Weights of a small segmentation model.
Training: adamw at rate 0.0011, 19500 steps, batches of 128, held-out accuracy 95%.
Rows from block 8 of a small segmentation model, named by matrix and row number. Rows with one number belong to one neuron. Each number is 500 + 40 x the weight over its row's rms, rounded and kept within 0 to 999. All counts start at 0. Numbers have three digits each. After the name is the row's rms in percent of the matrix's.
After each neuron's rows are labels from the 100 images, of 14976, where the neuron reaches its highest value: "responds to" is what is common among them. Only what is clearly more common there than usual is listed. The data: rendered roads seen from a driver's seat, with toy cars, trees and houses.
# fc1: MLP up (model.blocks.8.mlp.fc1.weight, 2048x512), inputs 384-511
# fc2: MLP down (model.blocks.8.mlp.fc2.weight, 512x2048, transposed), outputs 384-511

fc1.607 113:513481504499522558512520520506529469543492488464480460533547601569521517403502433482502487454531480440512494540488530597493446475524545496464432476483486461488499556464510491586491502529422480514502499493421555531434519536480564521469564454530524539536541493479466539567460511516493517469488412503502527520505473455475510464448561489573446521476520491539445477560468510532426477485472
fc2.607 116:517496527465587469473499527520469527480548435459457439558517528566438467479511541555505496564568458473498464467466468489522463458442544510486544489460556454438534461512547492482474512451471473475477472521537451518468515562482471512502492457588498519477470493503537487501494472531442511530500411497510529497528426563470460510361562450494536456471543508528453463526457490565479473434450
responds to: truck

fc1.51 106:465455483505426539481489498462486505488502542478457456483535554489442510551462522492585515410451547470515449568550499527422448494474489492484492565470502487527424456515558530476536457504509508464525565491500467547460520474513484527548540588406473467513471484575513501465523499460472528539447512529490530489521526452562566535542501508531511410585515512473552515531470465397446436471436
fc2.51 092:513510549513540595445510472449508595501463517477549390450568438484512530478504458466488554578482469496478433528565457607458503543522450460484487534511469497552546452443513473604452424455467454500493533553526503518508460484564448506468476542544456460485499520445478483550512418506505505436494486474507467539474514473479530514540430430596549558556516519523487486448514498387570495505491
responds to: truck

fc1.719 104:366457508545525459481564558469506415475512562520499479513564477480509522529455480468524447498560499447503484490559573497499533478497494511397473433533428520577476515489522573522490442554585443473426610537470614557486570507513447530518559503491450491493541498488502471543531470504479461450547493440517461471476526442478551505436537463511505535541488536440527526544560514483480444529544
fc2.719 115:502515508508545469441544498433473441461487529473514429437483547470458507610495544532533449590497491502495511482553538463555549553496496506474476434534420547483535474469510521513509459513508464422477516474463612537503566517556508476572511504507463533463534506493493518491511419472473512471550479530487445488451516430491529494488518482529424495514475518455536518491495574470481436496529
responds to: straight; truck

fc1.239 089:532462512517563487475461477493486475539583520525501500514476504445538491492506482540481504507517524484485448580471517566487474547534498522552462473467584525505520454396603556523469471474472524517471500499483502477415485493499543512467509471482475516541465504560543520464570438496475464459552468518515502511513516480452595446421444485527433486518522428424522533527532545516534575490568
fc2.239 100:523542531453483520485450473524535516449420477505565450486476497501455473520491450529534478554535512470499488518464513491464472498480587548558445535504433464448463456550480483489490470432434490424486461523521435501535501513478434470436543494561498485466474524411453462494561478472517430422448468486480456568528485492526492479520474437465488457529532493508558534462477536387498543493423
responds to: house

fc1.384 099:500535479565495548493548455553470466464535483519483422406509502529533539531491465481516490569520494517482487496478448548521520510433511419511442527467543462463470498501550546520544521451492476517527510504455439483476524478446586511531538544530494464517526497497506548502521484503501542477397471493502511477460446563547548505463454510497509451547458415495505532476485444496565456550527
fc2.384 108:486555462527499511502501584483500550504412481532450521481489570499469479515531434504550523526511500467449497484460505526499535469512484446491456538537466481435545497480552526488594497403474434476491556522467472509458539459498493606549489551492506480551500491470552516480583517462460511546466476467484505486470515488571564488446417486536481471523440497437484462498563503578560470466518
responds to: vehicles: one

fc1.493 086:481537493477503507432486544404534455494502511470514530499474498483517524577489579578490536432528501501506525548553496534477496467514480495580526516496519513441561499504534501425562524479517379517493460525520487563501489465485525520524524502505445477508509457484514517472520514420459513445488486433538531534462529542544506475550490488466511561495513490515557529496535478541527478432486
fc2.493 109:461506532562549507496529489514516534538499522515450468488534503547455558511439384490448508504471522479467424502538533405547452496500476491443539455530468471500446508537458451591459475508482547488517540506469545404443538555510455503522444457519479502486457524498570477521533495469586381473476494514547513491550515464513501544459527494528526475473491479468507502593476471479598499456466
responds to: straight

fc1.388 107:496470500622505423533504483505551445533500410569519556502522494495484527487498518470469480547482480468466528484464514504554482546443500497409454493535553550497498422475555499499528476514521487551493552496499506506439554507532521509515482484522504554573564457533518588464562446458459476509551476485480469460497442452491518501470549617554482470520502577476539442509442474494475515541520
fc2.388 114:503564531496476520517459509467542447473441551526523494511532457499452515532476510535509526541464538489503449455503523457471526477559531548476481511534534514478477503550459479440493432577434530539560505465484499425499501516589529533455516498507538483500480508441420449549457520520477485516524496430549468501485467478464457466545470449415519546471436533499517506489508550454510465505516
responds to: house

fc1.528 108:437487502539449458469531495566507455531494547521509480562483547499529515461429513539525478427498605450465528472537519515545462493515566479520531384542487497529468498508498520503501467580421406480462498494499512508502534489544529536508451605537491501518509538488482512530516532449484487502540462521498644454514528515537488527533528480510502383495463449535511546554525526388480442500356
fc2.528 124:480483605545420486499573517568498461489464555488510522434561557522537533489560482529527466569479560464491515489553488530565475519511461433494506582511541480504612470479459471451564509511451460508497504506536432532467491509477547452506491544496447481451524515469532485510420453515497600520485507521484560493492516561498468524503521525432447492473508500534531534485523515506474496505529
responds to: straight

fc1.227 093:482554558467456526555481563463549481456650643474430472560521492547496465458535499538484544507554520461508435511508508485528509472524512493496462540471515502462513462492440555525499462514492535495468520436551531491492557416491457476524498477571511522492518472499499473507530525555504472548568465495532493420494474503463454527403501462491489497494474477513500502486526493528483557501567
fc2.227 115:484468443533552444443509568478480508505391409532562462477523518417494547551447557523520460499428530527496490524468491543482509460497459556555493510525453484500508450480516438541506491463522505526488529568534478517496471539584508476494524548495521498491487520489537577521553495416520416483457490482527519451482529538526527344572425455516463519546517517459509561504456529513614493471442
responds to: bends left

fc1.97 091:463490455505589494524543464480522490537550418578521533557570520502525489512522499464544336404596548512511511466466570517486512493454485523472543499529486494525490510487498504500433456576486564476503497531513500443504502533545516499444471582417538542533475436460596525515485415497508524536494464499445511537445522425445521501468514503502437501547504525522494496562470511512456448484498
fc2.97 091:470523493507442445521485542478419518492515514529504489480530538499452471574512484505514548447536580538509471488474479537516465503485553379528498515508515508457482634470537554456503428395527469430480487475523468492466502473471489527393445506529489529540465458519482527480521494532487485561468465471490530501465438458509514505518402465543440493514541499507494586558421503448507521453555
responds to: truck

fc1.119 105:510504456519483493550501496466542464498551493524462516512508557496468464529477466511513494478542541522514484516535558473523483559440541490527470419578489516536454441461502514540514530488575482478423533467502511508511502454513474519557482485494496537501484537518474577466500576447466430506515516461511499431524531409534563484576489531579462480477496430404525513578506418476485516438576
fc2.119 110:484499443546515470520543521450443426446588455449459545450583458503479522515520522485540404509446506447463596505495528514525539556538519466503470458463404419454547478497476489461588494533504459548473536435482563554483471478513506524542446528519539553515513524456453465476479541495473479500539444455541418499511570413558479546535490521510483481448475484532473518486516466473544418488570
responds to: vehicles: one; bends right

fc1.203 105:457560432514434512436505541464511519471536528501463469461575517445498539524485595461508405472458529491429469562511472557451522518499458466441457517527532502484438485436502558393502467472532488499479595509496542504502476521496461504460551542500439461491399429575494443496575532511528531445491494504508518508498426538550551542508464510564509469568500541463492517532550472527492474502519
fc2.203 120:461483554469503489505466474498536525537506541491522494503584423450526562522474438453431472492514458456516572537526490552495490559502460512478548544553547529519590485452541440542416447457479484459493505440518493547486466519589476559537488479528465484475508485449485454522554483489565558452495537558515567522520509531501516475546449457536565475544548522633409499446588488488455463482473
responds to: truck

fc1.86 095:534495432518505460413469492514524457528479444563558474573500619501502488474491509555523545419544525409539482519483604477498509473540526526536420561484501439517412420483521517520463491461511488417515483482522528539513516485527491499454497534533457509520509543465533520445588545509523417476523485443509514519530557455499460475481486541557508454521497461436521532553498428536525490516541
fc2.86 097:542505502526514498535551506473489490587507521434425490544485555534554444522443427482550483459493538514477498553424540486444479553516473409462448569438474479427506469453500548535472438559450507525541550473488517529528550528466475510477467472492441519564510459490528529391471497476521462447525489532529485509518547444512532533530576518539432504527475485512506586550378518555495450479589
responds to: truck; vehicles: two

fc1.724 094:497557531476441484498485547476535517549538504493508508461516517460517495516547513450477451531464450452480507515459531552508555473560539494454494590484467497564545488433512494508452487553459484486450473531468451533532474552516542493488493552513528559491507513507472548437511411523457469502482493507490438537508475506489454537469611528488496441543506468488463590495438605515537469539539
fc2.724 099:509524485386549514436483476471542547433492538426521537532474564461546515516445480472576446529546445497535468526478532505510512511523550526504510516498459464491487547453509469436547492542509574490547423527516477481498487542458535539531508516481523497529490543501479511507500532514528500499440554516467491467493467437567430483445522466447492488431468503461519558484489466535518483506492
responds to: truck

fc1.221 090:474500518532533482499542485528518515476416637550469450523481471537481473511450472553449549570450444530468444471511562509557488453525529545530533471509445499480514469584488495532563513513535493524505494512479465522455607563498443510532491424480479508531489545523506472454545486457507532507485473518540517504531502518516481496539492483476546470490493513531536520486540500520496405499422
fc2.221 110:520478506515533464478460495552503409487439481519553527474495470433476456500545495441467536471533482454556458538530533489527444484463561542415545477556523534447528571521470530486508430523476516529434496503478561474507523479428482458539475625545536505454462522473516541441469500507465466449583463501441483480483473502574470591485534500511442511550408492482561560549470514447460448527558
responds to: vehicles: one

fc1.299 092:462426510560512467457473473516505527492539466519489496430473577501480470481519572523451491478457492521426582509528490458528478504489464479510494478569545514487527510494522516474503487557472494478497537532524521528499535609526471463439450464460474518563500451463552532554498402580508441500574450505440525462496457461483477455448509500470486506509552522488518409543560493457516531510478
fc2.299 100:533549473537497494551513417487428517541499511468516503518573491498534510464510457555607518528458458486476497506489472535449459413500480491473463562573468462441524489503461534511454447604550537573486442490510464471464487553539542524559448431572524462509500503486509552430534483450489453482547490496609471482523495459465456468522484546479469505454540484564455493534413543547544486485487
responds to: house

fc1.62 104:492517484517519504508503514445467520505490563524477478397548501455466515470519521484492462454497509450503448508562469478534484529513530465483460427551484459557503447451524489509428458550555499474443536559509479499390511567486491468483533526424564516493482489506447504550507482456439510482477493476458463488506594473532477446526517476482491508525539564539496548494448536474488476519463
fc2.62 116:491503523452437529468525473485477625475486497493474492472531537530529489508486478520481499440499485470481565504574553494542497509445501547531494470553476481557496541510546489491486493468555544437517489478506550455453544533509471462501515471487401442486610473512502528542555510428490515440565470480482505450544491526560484520535561437488441528545446496579482488518509598512513434511502
responds to: house

fc1.150 103:478506469535469541502553506525459480568480530471483487548531483477603516485492478543490433504540430383485482513523520531505521537521463472442525506501500479565436519487526500519471495485538557559534565538500501512417506499412455526572537517466483485520521505507450479520566485545507551517518497480515506493537514561534515439494503418538527530564410555509541551465506457483429450494462
fc2.150 108:530463534462483496474503480520540506446563509488386506495549467497568520510486464444466521459468474505513490463564489476516502514546503460462469436406538498521515497475481447459475465471550549477444464487547579582504426516495468491531504468504463502480526499422467481537466473509492513494553499456550449474483574486478479512494599433443499529482483501525477504474556490509513535533475
responds to: bends left

fc1.515 106:524479517517463530502476506510541505484473584469498504501530509526419538459465506529498524529457490520413487460492484541482512468517524468551516508580497495493492506572533548459514485579479490458516511496485494524408541505502489503529469489458477545506474469492530451529449506516474446554534494408473486461557486515510497487547490427498453490497529544528501506503410472437477512541364
fc2.515 113:584548452513463491421446459512512490568544499514491542495497484486502578493504514524521464533457525464468540516453539438542530474527499480585488550500549462464534507560469463543535528550518502515481500492508514517474460469544452503541457562547539552481457470432501462498451491481491507495500561481543528508539547571514500495498517436455414572506475535598513487492474533543531489503485
responds to: house

fc1.143 090:509526428578550500423464411484600515523474458599472489592539522499493547505557468575517485443569500455515429557501551497474468519545482490542450513417512480464432467494543549518456499461506472417448509521514485461480562484560502490472538523507452487545451565477528454491490492497510436484566455449524485454526521455485510493459452516497496540509500486433526520565540459490551478490544
fc2.143 086:513475588518521542487514493492501524555443522493444460499468486475424470513482424462514467473515479462496530596497528495465524524502531449484524518376519468444525568519513458495521494489496525551561480478472518442575571496464499513463544510503468473490516451496475574369499444487489541467423526505461481458485518492559504578554587469500490431501500525514450619531439547471477457512581
responds to: truck

fc1.720 107:463433529515457578492478542513570440490550559564472512454471487526475594510507547489468531501446500509486500474492501570490523455524598488502472529497527521458528437540499581452514499486496454488483479562474468516480539474531559471579567506462516540492435482516510458479495423523466479519501461405504472416506522499544511496559463505518497385505501464492444543503465494502538507533471
fc2.720 121:506497486447505433467434482513466487527515546517520523508555477599501595527503563505502514493487461483459543501427512507479494453472536533567440506495504489415511480579483481487508463529515525578446502554516458481534488524513425550498511519568476461461527430420453532518494513522505446518562516427439518472514401499556493513525541421504473473486492575558542487470511506481517469548428
responds to: house; straight

fc1.536 106:503506480505488468492478433501464452479489523510442538561512566495541485572449464509499463421472540548502515488541484494530438507432551472479470494485444496525485443486502477444562522553542452481500530497482531535515512513430512524538486578495562493533461499542451501522537579488508488500416475453546452471418419512554540549448503462511512486487483465417472519469477453489486471521555
fc2.536 101:458417520495535502444487532497465489550427542529420462605506576496500498510501487511510500546494536447523497533459488453463502500511472533532496501463423438471523550513532474433523496470508506480496471482457521557442482453479480461570460485480544503529511510534554573474506554437486434580460490499505459474478521426548547527421521515530452474530420506448514460471469505511532497503479
responds to: bends left